Weights of a small masked image model: 6.94M parameters.
Rows from block 6, named by matrix and row number. Rows with one number belong to one channel. Each number is 128 + 24 x the weight over its row's rms, rounded and kept within 0 to 255. All counts start at 0. Numbers have three digits each. After the name is the row's rms in percent of the matrix's.
# convs0: first 3x3 conv (model.blocks.6.convs.0.weight, 208x208x3x3), inputs 160-175, a 3x3 kernel for each
# convs1: second 3x3 conv (model.blocks.6.convs.1.weight, 208x208x3x3, transposed), outputs 160-175, a 3x3 kernel for each
convs0.94 100:113089087101111141123120096119088104117143119118108087114159081121139110144122191130119131138124182152104158117140102110106137140152097127148129154135133132142127154102133162113110144109158114175051132114099182136096140108120151134075135089140173107140142123109152143125104122157157108102140150125115115147100151151125137125087149172095167118155148152121120117149112130156115126124134128112127146129166102132152170135174131145168128
convs1.94 095:101163119139103103127173086126122082143144128121135148127111136124087118126139129129116145122146142068098120150141101155151149171072118134156083120123143151111154115116136134109137171089127089174111136140052118099106169098128140137118123114134089148131189145112139103108086165137149135119122097092135181113155157165132108174120132176134149133123122092157143107131134140148119110184093140146152127154075066157111119134122136158120084
convs0.95 100:129124170067142180117140126071162133134150153145165134157118134155134118154101162127129086127098090143120116097116173122140153128127111148108136063148122158115133136149126131119130183172132149163087130126068103143083162135136158179111119101140118092136126135113158082115143138156142113096092140132155138112129128115103105172111158139130155130101105107110161118136146106104103114126154095181176145135174114147113132132132143155117134
convs1.95 105:138122126127155097134145091142125137095092161147133113088101128089116119093142092132126145123126089128139124117138102124118137119109145134199143142135162136131132111121095106119119111142097147070153125108147136125105100076104132133105132144147124110095093116148156150111112096131093085119124115125077147153151067114124151131139133122115110133130098103114122132132150154138139124135135167091075126132124123126131142134141120147112153
convs0.96 101:103131156091113120123095133127119087110144212121138120124145123142132105119140165132130089102125108129116130115167116118092118132106155134127106118123151113140108142092084131108107125117101139125145118132084141161138149127124189173163171161115148101155102073142154126099119156137139109132110148151124175117151116137152169155136163088141131140098108103119130114109123163143133138128151148102173147120149092097117109126104126134170157
convs1.96 111:076170116114119114115120133128168157104130148153172184087124113168131173123197164136103141129109132151105137100133131118157149119128119102092148085129136146155079130124117161135161121107124075118171151119205094146056095139143132171087155095125092146120091101114129070093131156147141132131128133118161122115118131134115173147148131130102144127154138192111118152125111138125120137137172087147150130156133140108119160131098141165148153
convs0.97 101:081125135156142111180136167117143127084160131126141159134111136111147122128122163129112100174145136169135113103149089144120133125115109092136119150153139144111077130099131173122106162124105116149126130144104098112124139106115168169128116137115174119153129153126143142124150124119142097161116121114124115093131124207127103163116109153141138127118112128162148153142119078146131094094126109106138153132120135122135142093149140091151130
convs1.97 096:139184081134136118124143137170107137144118106153130106125111159107142159073136183130099105136150127164120124105129103134146047153109138160124137159088107115094150113131142146154146135164136116129126102124170154140083112095121146147142143146090164117129113088099169112101162164144158148136107135128093113136146110143130167123129120185191144143120169160127137105162131142142132106117190150162142135153137145105130137139132161135111130
convs0.98 097:118157121126166156103125103093109163133116113105121113171200149125188105115172120136170089124139156097191171117139099161121099138145125131127097148193100099119160168157112139175103140132123132079112145120129134132082148137096119162147103139119169127118090133065119177132128053158110119175143106154178101126140150189141163132107111150109108109180079136111141137122119073103109079152133109182131130090140131093140141114155130114100141
convs1.98 104:114139130148124068142117100113099128150148121140145151177112099101087120109127152112157149099097100120137159116126118098118131115178162171157121158123116107110090115111109129121094131121173138118121136122135094115105112116111121129125148120170108116133121126100160102143147165133088124137126113143153118143150186108099162129117104117115072151085129110143142160158130167140134126107144152103170156160085162113139121100099118147138127
convs0.99 092:116160136152122139202169119158112168209128134120122156159092120109131104115143107138147173090102127099133114135137155143158147126117184165150126123134093133174128156145143128100162126086132092130108151098141107109115107078118128114135125090152148085137139132090148081079125110144100090095126109122147142151131148145108117119111083081102119094123130118130155161137090119128135136144142124117160139132142123143162100150102123104129149
convs1.99 102:113103073113136146130119167147102117118139137133115089107115162138142142122120094116134140126129121113123114105119129136144162174144126117119111142094147115170124157137123163163160161112162095127127102092135145126113104102140109142069169151163093117085161133126160127122133106144110052115116100100111124132147125131129115150098144115137195139128127116122118131161158111116146113133208156080150149134139171102140146121116122132134146
convs0.100 106:102172170144093118144132126099140156131126122112101149104127156143111170157089115163170188145104140136106110131149136158116139121112145160121118148115133147129114158132163112134124122117164108145160088121111157099135143189173126061114094103095124096129141123193169132122107134143130090142106110093094155122119136112143090142105123150137070130134140149128129151120137117115130121141129155128137097145106152105120125118138098128155096
convs1.100 104:111088088146127130109117148101112113138139147121108125137133139123140115119106125124153110148144160110117116127083159111136148157096121117142134149139153112113121128164143145142146146125110108067172160124129152105100152140088130095112142162163080118117112138129088154138152122131141083125115137110168158116125130150083127114122106139154131169105112104143110122125125139121135150084140130112082163088120141113115139105158139119098137
convs0.101 096:071107099131126100123122080161121120118104102128112164155125146133121112156154112083110110119114112085086088123145135140115109141111144143136119131133156149078088165102139099164167094121110113103139111140135124162128132103167135089114137104177100093150121131158136112180137118124100123114169140128108112098132134122132138112152159123110136133118154105103124135137145145087147123147146110099128138134144172151123147119129121135135169
convs1.101 091:158076174157157131099165149128182135118182135112135138075124108122156169156095123119119153134129128107071122111118155150140123101103108137194153134168161138135137101098086126101139088074141111064076107153084101134129144136147124132113169149157136138096112122133099136132123126156153135097123131116133114116105121121150136109149142136146189129128133179128091154093104128155141149109116146072128077120085085138146118120087107132119117
convs0.102 103:121115067125127140119122129094148113135112137099165136129124105142090102147075103153190113100141134111110113136155131177167115112119118112136131112098152164183145123100146103135153115106145134145113130123100142135086083150124067118128112142105153100141134111169083166122109136125116144095180117116142111126124157107130106109113092133154118088132115163127141134145110115149106102138115135108116116141142126158128135165132139165117156
convs1.102 099:101141147106121124153139113120145125144134156169134126177163143103189103124168129129077108167149138153192168097117133141129086132100128127144109160098154157148146068148124120132120129113135183120116104156115130084127144129083118168161148104113135127113098144120153131117147143139110142160118108139096180131137157174148133110150136136093128114110127108113162120167155142082080147107118076175129107126128135150124126130143091138132097
convs0.103 099:142130172142148121144167129115112094098112078104143083161122137106102142125088113136107143118160140139139103121127154121101124128163140090138146174123122075169089136144103116132118146132139106121102098159141143117093107133116143073098149119149144097110135120091107152105118131111128190108139137141115121136105138120120091131167109112126119098132123119130114146158140118146149119121157156159107107123123124134124159099143138124137121
convs1.103 104:110131111098147097128144152127089117109105128122125135141102102135106153159123122110108104105124108133124156091112151101109121151121134145115148179158136150146157116127133125133112132109144122132114097107130162088114148100158142131157132135117150107125123150152122146100083137142123124087137156146088108126133128138102188134104165137110120081108076104105108106097076101125144145138107073177132140144116098123140125148126158117180144
convs0.104 102:126132130111118137092085128163159172148124131128130087114135106111152069149130134114168089144130106093093126157128086147121139077118144114116135118126112126092108089133116133191115117131121140138188101112135127164105132156127134140112113124136125100135168143093116116102074128113123099130088145096126144124134104135137144133064106158122105141120170127109144130092089157135116138149115110111137161090117124113103120132149103121148122
convs1.104 099:153137111090136148094179097140111125153121135097126132118130106137171086179117107127129138141115115152151130158168112170115170110120122133140123111110141125150128138116143143061070144148118131134122087158146160120222100098121141137062085123134114119144138151148101158141139146135139147164105134152065159140116160156119111134151108123107150142121153129113128084147139142092108130124108102146111175112122105167126152140146121111137113
convs0.105 099:163133139128125183163146074136125123121114090142150115101137127131116133105120137144106110145142114148145142139147108108139148140115115127108144126121118133123119101122138118110122149130121135085120149155132098129105126130142147125140137134085099132111130128101123158146135102140162141135094118103165158186158178162121172139163168124129167125141129126134087103115108101117117099134113134136093147107150157093141119162137123135099152
convs1.105 100:117122150158128109157119119128147126129128126116172113080103097085164150132109083116136136121109110088132127130133119099149107139114111101153129132108140106107147113130167135163137112128137120122146139129117122153145160177119117135148138152157134113135153165140125124158103175122089095133170117126191140121160111127165129146090115117149094124109111117140153123159141110121146112142051122147080129119103112110118098071105126110094112
convs0.106 102:126134118093125133092076135104129169093145120163141119145123121109070119142124122162140110102145094112181125120136152135095128148110135113151161157137119168158142193124124117139118169138151111136119152110136153132178138143114114069132091127118135117184113072106134102152058089131114104092097110107161115110094141155124114136077128120119145118144104097155159129101115136130140127120157145107139087163186143143089156108136146091136155
convs1.106 096:111178136145092105128084136115100127141144107121123128128103124103137089132094128139142143089126079150119132127097143137116141133117146116091110104119145150167105158130127151176110153156129115150157119143101149117165118151187187148129164118173126099120123136123103133116163194182144162156115076161155115118173144086140117119116118139105082158084101174118122117137139179133120157097136105108109131157119142113141118143138118120151096
convs0.107 111:145049115135168109176164163165123162118102095150103093114093103128112120136149158115100105129148132075154155131167124147085128141147111087103101144151147091123107126134117108121127121160128162132189089164160146153116102106130165167143094159099143141151114136141154118111123130100139122111142093125183107074140096137116101123129086117116157100123114172130163138108197144116116095129113087114161123154156161086118141099116174136104114
convs1.107 101:098213090142128164138127088151166147133129143074117121118126157107143130152117095139109159118149120116112138144103114161109167128122146170122130108106138164116117099128160132137179134106084172132120146144096091107131109109159123096146097088129107100110110121079192122139146170100122149149159132141183143148124105131088156104111114153139143125124138147160129112126091115106140121173136113091142125115151154135082142124102094172127152
convs0.108 094:135088132128151177115125118134145138143190143099135144103116112139121136114126106120132076091147142128122126106098145132105116129152120097176100118144123136138125125144135102134128145141155135124079160142083109126133157149166140151135161163140134135161167143148164176187128103143150124119179111159120107150145138126110148147119107127098099139111151115117160137109183116115146138135133132142180158156157131136128129121149138108102137
convs1.108 095:159137137152157155169158176128094127119161138111134119107090142157151191157210108086135131131131123115161131076146141132133156108124114112155199114163152162121155175121123137158149141146146113095121142093121195107118105138161113129130126166123151154145122148112175151157119117114156096108100103120141100163130073141043129114094099126108134102128163103160140182143139138161128153145158088132174122172141149092131035100130111090131108
convs0.109 095:125108148139102120123109167136117138098151130137169158128154112147144120123152141100050128118130129113122089116161131129144145157131117151130159158132103121109162106172145137136123172134129079131154131117133138122097116090141167164151085151150106165151153136139152127121127062147124154161137124163085123134112149091116118162157124108121153157109156095135136107144152146116162139136171141098174164166114150144068129106121103145114136
convs1.109 101:092216132121121144110110168090160125183118116149151140160145144170146134139100165131157111132105127149100139144160156098111169166108113125120114168125107152163159174130137171128101148125166126137134154102139136124160126122095109047122151093161142121127144134139128147126133075106128123097119110157124060130157153089116149126141144123103122104122096157136153152129122146119158130127084146113137143148171109122133148136112133132134134
convs0.110 103:143128116110118140104128127171167136149167092150145148100149097091155139137145136179138136117114149156098164112100140167135131166135130171166124129107127156130130116154151141148123159122120130182152122145149143134148088121108117112126159120160119150130142111084136100150129140144115092131067096118123079152158142095115107135087112116150163134104154092105103126148129173109157105134132117123157161137109127150117077110093149126158150
convs1.110 094:107145137107140152146145146123112102121123145139138129133120143172115150177134191133134139136142109157135143140108120197147164144158141112119101138114114155136154112147129125132101125123117129133123181130164169072162152136151136104101136130121177125135107137117152150161092114113139147159115122133143119164087118102107140167116116097110128136089152127110089112114101104123167106115128073098092098173130161102133099121125107136156114
convs0.111 100:143129132129145099136141127167117122133115115106156117137153137105073147142125074130112122117112109148146130147123126114147138158121133099127165127135142127138134113125124119125108163146145120138144124107105079108119140169154157146128105129120118143138130112145125094118138134150166131106146121128177148116128154153139143156112146111131119155147118168139136119175135099162148132146108136086156154160132122117150132122132089142155139
convs1.111 100:119123111104068170102119091172089103093135159137106100173091118134124121159173105115159136153144136119134147090137145131060134060108094130138152143143161138144141115127109117120151137095154132124104087087105116125133120125144153141148120121123163139155130109163157136111132130129136115138102117145110120085101089131190124112140119162127142130134139157122119148144131152147160133113084122135104134139152110111110080112127101076109106
convs0.112 100:148112140157172082147123150146128136140104119120140107148128150151127123110143103127059126134116100121088091106105078115165126135094118111140122163157174111083136132161161167128141134130142172129168144138108104095125145117143145156150146134155108103142104136141121115169160109117125157125135091128091120116135140157101103158115066149107164140133079140134145151149111130139130137090115112122118149143128127129070113118080127125121136
convs1.112 096:153122181078125145137082144114170131156131123127151133060145139152143113140175099147152134128139139121139119132134148135088116135143111126134174119178129097119129137082113125125112126157159131116114108126104102101134134119086103089103115123144117139125055073119156126131089100142151106126131090115146134144103156156109129173107137092137108111146116126118124155113148101147115125137139182136102126108162099126165156120133124143091177
convs0.113 106:135125183134112145165136111136162109135172182108129129153174150118123173194122151102149095094150110120125136143152134148146125136123114148138131156124114133125106106099104093155143118163123119163132172115130131129121143135163133137165139097120093086098102164131104115163117083152159095108130086123137118154122095127146086133133134171120120140129140112133120117111140097135097116123142115141117144179125130157163144119119096159114166
convs1.113 102:120144129172139112082090155135132161154118135150139120196083124118101199152101198118094105118131090109131114091132187127092167150142101159094135135126134137111132137108146121105160137136150166134138135114154148138140132111155130205119106104127129105165106150133145127179105151148104110141142111135119118080122132081129094149119085113127089112126136146107128108106120125137136112150106158127160151089085120137180074157177133141163114
convs0.114 101:126143108099108171126134161112150187121174176151123128158121137156139121119144116146134133126137180117110142132139120139128167145132156114098148172089119216132133157139123145138096150071132106099158140110160184124157155153159152150128142124091185106141133130161121118100118128111124089126145104116097154078176125129130173165110135086147128123104122097145131151106122101112150098104105108115137148080150127133073121149143107126140122
convs1.114 103:106122121151140104071119145127142133139145160136150132132084151102132159103123162104154128118126173109117136085142117134147133138116153106102165130146135111134122131153141138132113123142159134090136122193115148166097101130105152079138159122126142146150092124106077070144154151114102145132141161133135120165157151135139102148115093155131144125135134125144128148146137138114088126149131163125116125091126136148134143138124169148152150
convs0.115 104:134114084102160112123124100146141129118142112146144115120126129099117144126130140113095140143178124143139091152134151148116118148131126156094172101091153103096131145114157115099113153141114131136102136120097132108097144084141105108100144086081119128113166131098155117123163118104151094086102158064136141136111143134156148128158105104158150094131143089143115147113120122101128109099085142144138122109115119100159196080165170096131122
convs1.115 101:140151141171109127141127119141138175132136115095113138149182195107065105148156135137119119165141153138120129083172163144131133167153108113129099091135089115095153126104135143140121126134144130112183160117188101129181154117114147158126150098116090088113134164109122103132156133138159126095114134135118113148123126132101100124097140094147081092143101111144119142128100108122125140097156085093158141125136079154150113134141117150153089
convs0.116 096:121146145155102125101155133129118157139148150103149153167135116160142094071105113104128114121189155126129109108110092163121117122112106090130143167134126144142117116133118135161097169152123105158133156154140165154119109186131115183181117113115137119131137148185123151150132115154112127130101120125100145124111106119184112099145103166125141139130117202106171123101137112091109144140124122140106104146140161173167140147147146176123152
convs1.116 116:132150130130134150113137143106099141103108134126154123115087123168178139087164130122107108128124069097121132149144129177123091150121150143132152088109116109143090092111104119120115101139090115147112108092161165166119171143128146121107152141150134156136145126131111138118123107117128074109145132111156149131133091148119131165129113115107092088107131102137137123141108135099102104146147116149071130113131110150099171103098092100112131
convs0.117 106:099182136163123127090095115148142118106114071137138128118113105147119157174092107105133106109115155089127150118130122114112137179140143083121124120104106110140092116154128117159127136157161109110142135128118118135134102123120128150089061095116140127124109146124144134084113093124138139185156130102154129128104142079097115164140124159106126141086129117149136105110108124131102109134164081159134122130099129143115123161108176160136161
convs1.117 099:182105098143149159111161127100123125158140134117131104075140139145109156100167127105144093188121137090147172140123131065093144144143154107100116118068084155136089115116124102127120133125103147107143085118136126154192112143162149087113091073094160106136107124122109114101077117138128092119120126119112102170137011091103123130110092144113140130140152128135136126116115134152122122133138127138174199136116087112163166115124088157118100
convs0.118 096:113101153139092121150115134130124104175193136121114136094138127129114143105122118108142109159113126143115134140113146107138121116155101128117128110123118156105104121147162142126125149173137140089131105109103129114162107135152139105096134096107117137187163116156148120125120140120131108160120129125136125134116180165157133145157128148128110121163166163136137137093126129101149139108176153101137135123136151144134097163140139139134140
convs1.118 095:153126122139169155097134127134086133056116104112066140111100056114106146184106099163103143118141101145135108123123125097142132133129112118126085099103105134139093136150163146110129169125156144161119148089118065081132112105120121114137162137087094145079156108123130106123151159139133134132141131136154120156157131149165148151156124141131099091133185139152155112155158141131111106112155137075112086106123101109130157125119112079108097
convs0.119 102:128156155121174118116143114129101105152118145149117123155127087138102129133162161113084091117125096114136132122126146145116169131119130114152127111076100113099113100130123047091115101107132138108100137152117131173110136140118100137150130158131166140161072121143098084109152091107148119155103121105114129111134055099149107121151164110099117116111111136139142135152090144110114130164134115188101178104133166114084125121125136111144128
convs1.119 095:132140172109118089103099152143102127142139120138105116157130108128132108109099175116118155143132138156147123125130147127128128117125132123138130127133121140082140154114123135123123106097082110106087149135073092108113120138143108124119104140127132107132134157108154169143161137140140126108089152138087182144123161097143137123097114134120131076098146100165151135140133097112135118124115105147094109124169120117134080128134145130169164
convs0.120 104:101129136135127091147126121113107113158171112129145159046167102174154083088122107126167107144144145118154135143167115105114141141176148141156139110152155160105147103108107142094122139122144148158110156143132070094118117141142126120129123140143083126129128156110086058129130115099119116105137095119146132133131122095111121144140140074134131145137147128147156118101143124128127126139122137110132137082058179119124143133153089111129215
convs1.120 094:180132135076124100128085098145139094141134150073181127151137151110131127161136104124138133134125139186136144134101146105149139095167094116117141110121138122112141115130114087131107108104103159135120151147118128115136087097103103100127134154129154126164107128143083123153132131131101120108101123136103092101181173145108154143159186126168104103178145142165139134149118133175173140109141113120122117164132124114162146127115143139114144
convs0.121 105:121125118104088149087122103157103103151129100112135128123117157156144078118120104105137128162151149070099153121119080164170115115160126110174120065142136095119142117100107081126091092105114156156133123150087125113114101083135121121131130098142096092160099133080144119113140081148144160142119138132107096113128090096132134128129123135164143156142130086125127119128114139150159134129135129088139148146111114142131123106109127110071128
convs1.121 106:146091144140130124157165140178116116117115119172155129122151111144131095091110140160135116107077092086102109161132100131123105139127109114151141125109091122120097121117178121128113135094153113091113141079113137110134158075104149140151113141120103112129100109154140116122148130112132140080129098147126082110112120114118120138137125107119112103071150115107123114115129147154134109121134142075169122085089115125105111116143114151142112
convs0.122 096:107167132148128121109090156139126116156146110088139130157124125156137148154123106173114094138128090089118094169076125173115103157106127101118145124151150123110124135152125121138146118152117124075106138115131142151116147113127157141127118135139087122132131105105112110147165137115147142111113174129143091145148111123122147121140140180132145152094132117143121127122172124144150169138155142102120156131126150114166125083117183125163155
convs1.122 096:150140182127133146130085107143101119169157131122120129181140128153198142103156122106130117097113120076107141143114168172150157115153145102127130113174128106121132136125121129158116139172133115114112142112105160147116131168152112163133150149156154092117175122105145102136112122105084145111098139110084148126157089139116104112114130127160121119153134145103117132159098134149176110129120082117121201119162156071101129119093161089098189
convs0.123 111:139103143114145163104114105155167071110124097108124133089127119147107099156133144111141176163105142097108131145116117153142118128124127084122127121126126109137105153150140113131135161143130117149080128080069142119128056179096088124141096116076138096143132204121130120129142110122162116130190156128139102084140117095051112122128113084134102099118128090144115122117159130127138119100122129165137146104145081132097141123127121140132141
convs1.123 093:133111150137128136122137136155183130161119117148101137092153147119140140116072087107114078138123150137126127112161138116120110125131115149122106146117162114157126131147137151144113130126121129144094186154144137113134140121117127115159156148129108130143081123095195096099127097132148143137095149151165124109107105155120125122137089143146174149116080111121137142124145144150140134059121128140158166099150154140130135116130127099153121
convs0.124 102:162179094151131199145118163150134117148096107150166138134117152145117143127153108119118115100090114112133097141084137145152109142125093144077137145133148133106142069123153146144130116142119109098127084096150130106098130152150127157088152161143143155121134120163137126188149127096108139151141143142127129143082138129116156144121104103100119098112146142119144114120141167128125130135125127129124126148104150100117139121085190115135144
convs1.124 099:122155128133113160145112157146133114103120125127142143126144121105077112133132175100136088098118091138133130145106122118145122174135102155152125135159138121135140132112132140097173142160148136114121154160119152145081120149109141164096144133179158138132133135140130155112106146136173163131144163123093117160140105128165124124118124103098146115105121138144146099121138137132131124115159107132172163123138104123167144130097114126119166
convs0.125 100:118095115111108152108109142123161154144125115109138108094127111145098123129134128090119107122092102165092085116131148117137145115132165154084168124099180134172158113122127111092101101111164131101117117138125120145113154143148111154148131118162117134131114132141097123108134109117134111141116124148133122123094153122099128167100090124067137142157115127154163125114123127129117123133142127134132133100097105109126119127157136134138132
convs1.125 098:079111107130145111112145167159160101114174119096163136136134128080127136178183118106108178097123110096090146117141126137117157076068147090159145130145149131153097112151127144125149100151118097140105158097122114152134140147094140144140108144128117109166137102132116105082112109146132107099138135078127170102102108129102067160155146184117117142161124144145128120132134133107126093143107147128162106115120070130108119151168127146092107
convs0.126 105:112118125112140124142120098151140106181176127150125132084093125133120136166111127119137139131099105088120118135131104142133135151164105083139177125149148103166132120103108126158115119134129125082156152171158122123105067161125123148138123151092077140116068175159098118119182195163128074133151132121136092143132076128128124124153102139199124111125104112139131161113131155158136134154121108089150089134114164134092136175117131156095125
convs1.126 097:140136128141111196102108093161134117165149185117160161147113132133160112170119144133129125112102103136134121163130139127148129115161158146099112092122137132139153133143136115119113107117171097102159149091108097124134090164111154144115104102090095114164155082134169088132144153081117122084143178138172138124092137169111142165113093110095118118146158068167102145123127111127148135157111111110118192181119123077128117152160147097124127
convs0.127 099:127155117128131111138104140106155182151111120143123149131125122165113147159070158116127154102160150123105125123131091106121106106116151145180142125096166121116142133154126123098127098103138135094096126134166148125144116110146112075139134109150127143068120159097108140095119136108134130143129125132117126133134081116120129090137078137099127122148098115099128135151121129132128103145134106107112110105131145137148170131107159114134100
convs1.127 106:161112105158136092124128172122144126184159118108132137132145141119077123084145114104085181131144129103110151095158166124110120119096140114132101071120152114149140138134134099128202167125086145106110128114105106153137160069177150080068162137141092149092096155129115115130153138147117139136121132147070137133123157138140122122103129105102140107137120093154144133114158150104114159077145116084158191138133126134096144149147152116101167
convs0.128 101:123132134140118152142130118137106111094102144167116114101139147141105115110097110144134108116162118154142088138104098161133106154150102149139139121126116109112173101117109134125097093115111131144076078135154091161103160174136141107144096106150153141082116181152092077134153127114130087087144147117198143122111151093136138097116142145080143155098121127116095137135137149074098106107102114096123144143141107087137123125086103159110125
convs1.128 106:121082199141124135106110121103118147127117138129114148124118125103145128125108132123149083183159110081172092116137117137139155125168123145163152120158131140119148117142144154176131149149144130128141113087171126133138087143128148102104112144161133114090082120156152121096144148168168160163166167130158116135138125125122119145093115133102076123114130145102121126111157142114089154180133162144134175120085151109134163142104122145154092
convs0.129 096:139096134107108098086103166120097088111130146139180126182143152105131189086101169097142138120140141166135142120123117082083110108122125165166133151149088102136103121175116083153108126123122150159121156175125145132114107093109147097133097104107092119172115118100131121096136120101132176108158106122144138101109093127135140153107119116130100133103080137148085128113129118108113108168080092136123122111187126161144122121079134153115133
convs1.129 104:145192125101117163163108100072133134128155130163174136148194156138173083142145119115099113118154140111158121120149103132112165156129156172146096141093124158136186117197097114104156092084117119143127138105109128068098138094104118149106124137159137181154124152100119108104122136115172105111157163126132080109084156144107156125127164131172108119128133163127133120115110148095154102131095136143099113096175121114081120132133134143177141
convs0.130 099:120127115111098119190167114085141141113114138128048137119095113117189149133117165141109095118126102111089096149140153155149121117143094127159164124097162161093125076105128106098126110107125144142139130147133125132146143087133120121131067112113099141167138111142099161111100128116146104143100131132113105177175129091111097142144145124119129181139157189161189147132116130103128132126109100123140125121151138104075134126107102135146115
convs1.130 102:109137119121172156122167111141090099104117142148118158137138166166128145131135101110097099128114117099166139143143118127119085139125127100135147110123118108107101118089136087069120137102132152165131113155109143127064124123106170137129147125149120168152080127106101073158111152142107118123108105111123101120115125115080154084141074133131120168151132165111112118131137101118111132097119113119106123191137134096087095135137087108093129
convs0.131 089:137154122116136120125113135127149151121154139132107103150066121081102118097124098149119134211107153142147184105113093123087135154131135143113132112126118113146110130136118141138156161162168117108166144166122163130141100124092141134118093101105130089113133071124133082122128114107130056117134131108172158085124147182172130107083100109121118059100113093129151105128110084136146115127188091129137102122132075115117079116126133109109117
convs1.131 092:113123128105117123103102156098144113163116159090118101106112127141094167123142143123114130146119121109113116128138129153172154109118151098102157129107113161137096129142128120108151158152158174111177139100103193132122149126133154123155140132138167113128132134120137121150157142152141102105154123143128126125085124129121132096117146160175155105137119151141146134131099137141124093127124139166142178125128138125101137118130119108136120
convs0.132 099:125140199100141108129129130143093145129101135164103099099157067144107082152139078113094116119094103090120154138124147130143132110112132131126110109131146111120138118156131166147131103177133164139115142152135080113119083066126120111134123134146124151162129115109147143138107148114134143107118102116151138119149164150137156105125081126119156100105163107122121112174120109126177118122076087113088107121156101142069170120129129099116140
convs1.132 097:157097091145126118102102173112135176111105125151088119085221094147122036150078137148137142120145138115154130118120116112115069080091116164157132060125109151106087133143144140138119122140131136183173135103151118145139175156129132145123096114113115121106116178117113101087129152113128076139132138149155158156185146099138153126101159141139109154141165136123142119139123083114089144109124127071155107161078113092113096128107105119116115
convs0.133 100:141124116136139126151101093151140083113130127124149115166134123139105138128156163123110141108111122097102084127139138120137142145140119111099159115118106166098148121130118105130118116144111117156095158145076110091124130094101162166138160129134092092101105164138157159088080118175110110142136126104118122116109135110094127113154106176129143147108153109137096145132164131161151146137119110135116129125139120170124159090094152123144129
convs1.133 101:129136164128106147138127122161111092108111155109137162101111130126103132119090127186179155128175159128117125137119085144114115140123109125095103119114142102106118122103119107140109119103127147166123184167155092117124132152119153104100138136159146103113127158181127132111135137130165125123131152123098101083091123109138164089139140127141082123122095142110116110103087155108122091140159118079169129107135146131130072129147120163125134
convs0.134 092:124101113109131139128115116102153095147146130135136134118144112099132161156136128146104120097139120117161117122118088122116112119118131103119123108120091144118093082138143080118125136102135116161170144084091155134129088090117109151120134153128154113085131083090135162105085103112152126128112070112162089111161140094081123128139111128136135069130147105132097147125112110142145111112090141155070115156148125134057070110126115083151198
convs1.134 092:122116130132161178134127172142117106122119100119121116180179104083118092136087123101140151093133143161121125109129134120155125131149156116117126126118155140099136118114155125155161142146143103135119171125142086109156079172165130098114141095106138139154083132072131161096125141105105146125137127121158122128121139158113104151102131115088142152122153130134103117139153127131141120148149138115126141138095176119166133105092113100101151
convs0.135 105:135130148150131115161134180103096123153138146141078087090081121118174160141158087114151129100148127145140153105128122146131110122161146137088133111193120094153120089164140158130141181121113118101122120100134099125132107152111158156151123149181155131126170147115101145097186160187101127089169138108135131102105166101168118110145120119125102149173137122125138099139108150126121124126183131159147225115139109128124125105112121136171131
convs1.135 101:093130125162135153123099091108132103121090128148135114147122150121101144117120164122145149113109136134116139178124143078112156123137059122092167114125094153132119119119130139141144112141117135103069133077125118123145093125129102132101123146114172192131113123109121125126138094168117143110112133154129135125163116138126144137173178165106120065121106143128171123131146118132148151146095097112124137159123068144159154151135135164096076
convs0.136 092:140139144132090156128114153111110144147164083128145139054096171093153160128157155111149117128141123098111154143153136127126102116132140115125113153110087126105108140158113136160127146184138121096119086108117105113088107156121138141099107119138188170142139125165114170142143103114109073109067120124149112152083108116100102161091136098093123122148072135144130156118147135124142137181118157145174153104114131161131113162111147135132154
convs1.136 096:176135123161173119071120130114088083102125073141148109097058123095087116152149130122147155124147140133168127101093117099114157124116106143127137141155125164147137136101076106080138135102104081140107116164095124159073122120109120109131105114095139122145115137133115104140086095090130123113130105095067091176136115100071093120117139125158135112155147131130075115141127151132117123103104123088138125104154140108167110167152154127113114
convs0.137 096:130115116122127145111147152090098163105113136156175142174097138137101099125127120083118160103099109112109108144142099107098097065162107187101165121134135102150114117173137172119098121154102156117134094116132087151142185131133134126148141147117145154093119073121195119128103087135161136150151150142141164121167120116113116119152118098121122093126130086075128093118102116146154187116161097172112136086115166143145112111111100113112097
convs1.137 101:116107073159144136130155132119136176152146102132145146142150092129125134148117159104120141109068075140101114129133158177149150161127145143126148121114106136142107111099141105101079107122104094097142123087146121129165105150097114120108125135085112136102132148111124131139120099108121101123131112132134141059106127067134160121113156111135134101128136110086131115117153108142142136131116151078109145096068113140168119096136144128166139
convs0.138 107:144151109143123104150121112132175159134145132122140107098133122162067134076113113103104140151135150142099139104098110142085139128122117099138128151146089111115153129158128112137131120134108085143133159108125128153161143153112118153133101101129106111109196121179145135174107131084131141145125121101146123174123132146129178133112079141136094093116110099120182116128134157123081113098122152120108125159135122132126159085172140153123133
convs1.138 113:113107121088137151129078131114149138156090172151121141099139096142118174133090138133125132118096164137125112115095126133102153113140132127137134160087081128101124104118085121164165093137134154106118138165130114119123191108149058032137141156141141113140167112145136113131100143134128134158102112145130141163163144122122128158144138147140078154164136134131114136130146146141130097116157104108172171134046172148137140159099130136122131
convs0.139 104:157104112089097125160090157113119098145099134074096181099108102127087079104149136143111112108096139149129134125131116131121082094135100129094142166167105072116088135114106164159107110122097139150155126120155122125122183139176152159117130129131130158119095119148121181120110096107099113120132147134129173123101089067143087114152107092124086105140109134127133133135131141163133135100134115089116118101117138122100120111170145151166141
convs1.139 098:107127103138116180109116127138128142156155158118115142102123119144162101136131149157144124158119119132130121108074150086143152103127096150120119133146155141150147126165109145146141145172117170094124140129124157131148101103129120121152140157110174125138153140151051062130107115127151144132125113140153120088107095123117109105138119141145169122149143154116146137141116124109112129115180136129132174171101076115136111124064119131123092
convs0.140 101:124162104107156158138109134113162147098181193154108166099144125150140137118137117097128109126140131084141137159141087103100074123110104126131125066117129131097154152104134098102125126132123091150116158152146130161125108089061153155107132126138124097176155119126113108146120125120128084163128140137133135116121083127098123135116155122157123133111149125094122123138172124109099123114135118127139142104092138147135149144084121159121137
convs1.140 101:135133114134166127132121137103133129124126173129142135163104122081161083134134122164151096137126118112133087106156123139131137099128126134127130099130074118140148116141141102139094072129123121141069090107121110121116130164122165165127139167144140139166125166140127093150132127119139120179157127144149173139120076133112141143141159157109133148148141107105125139111094123123108171112167135131175155176143171132147145139121150162139121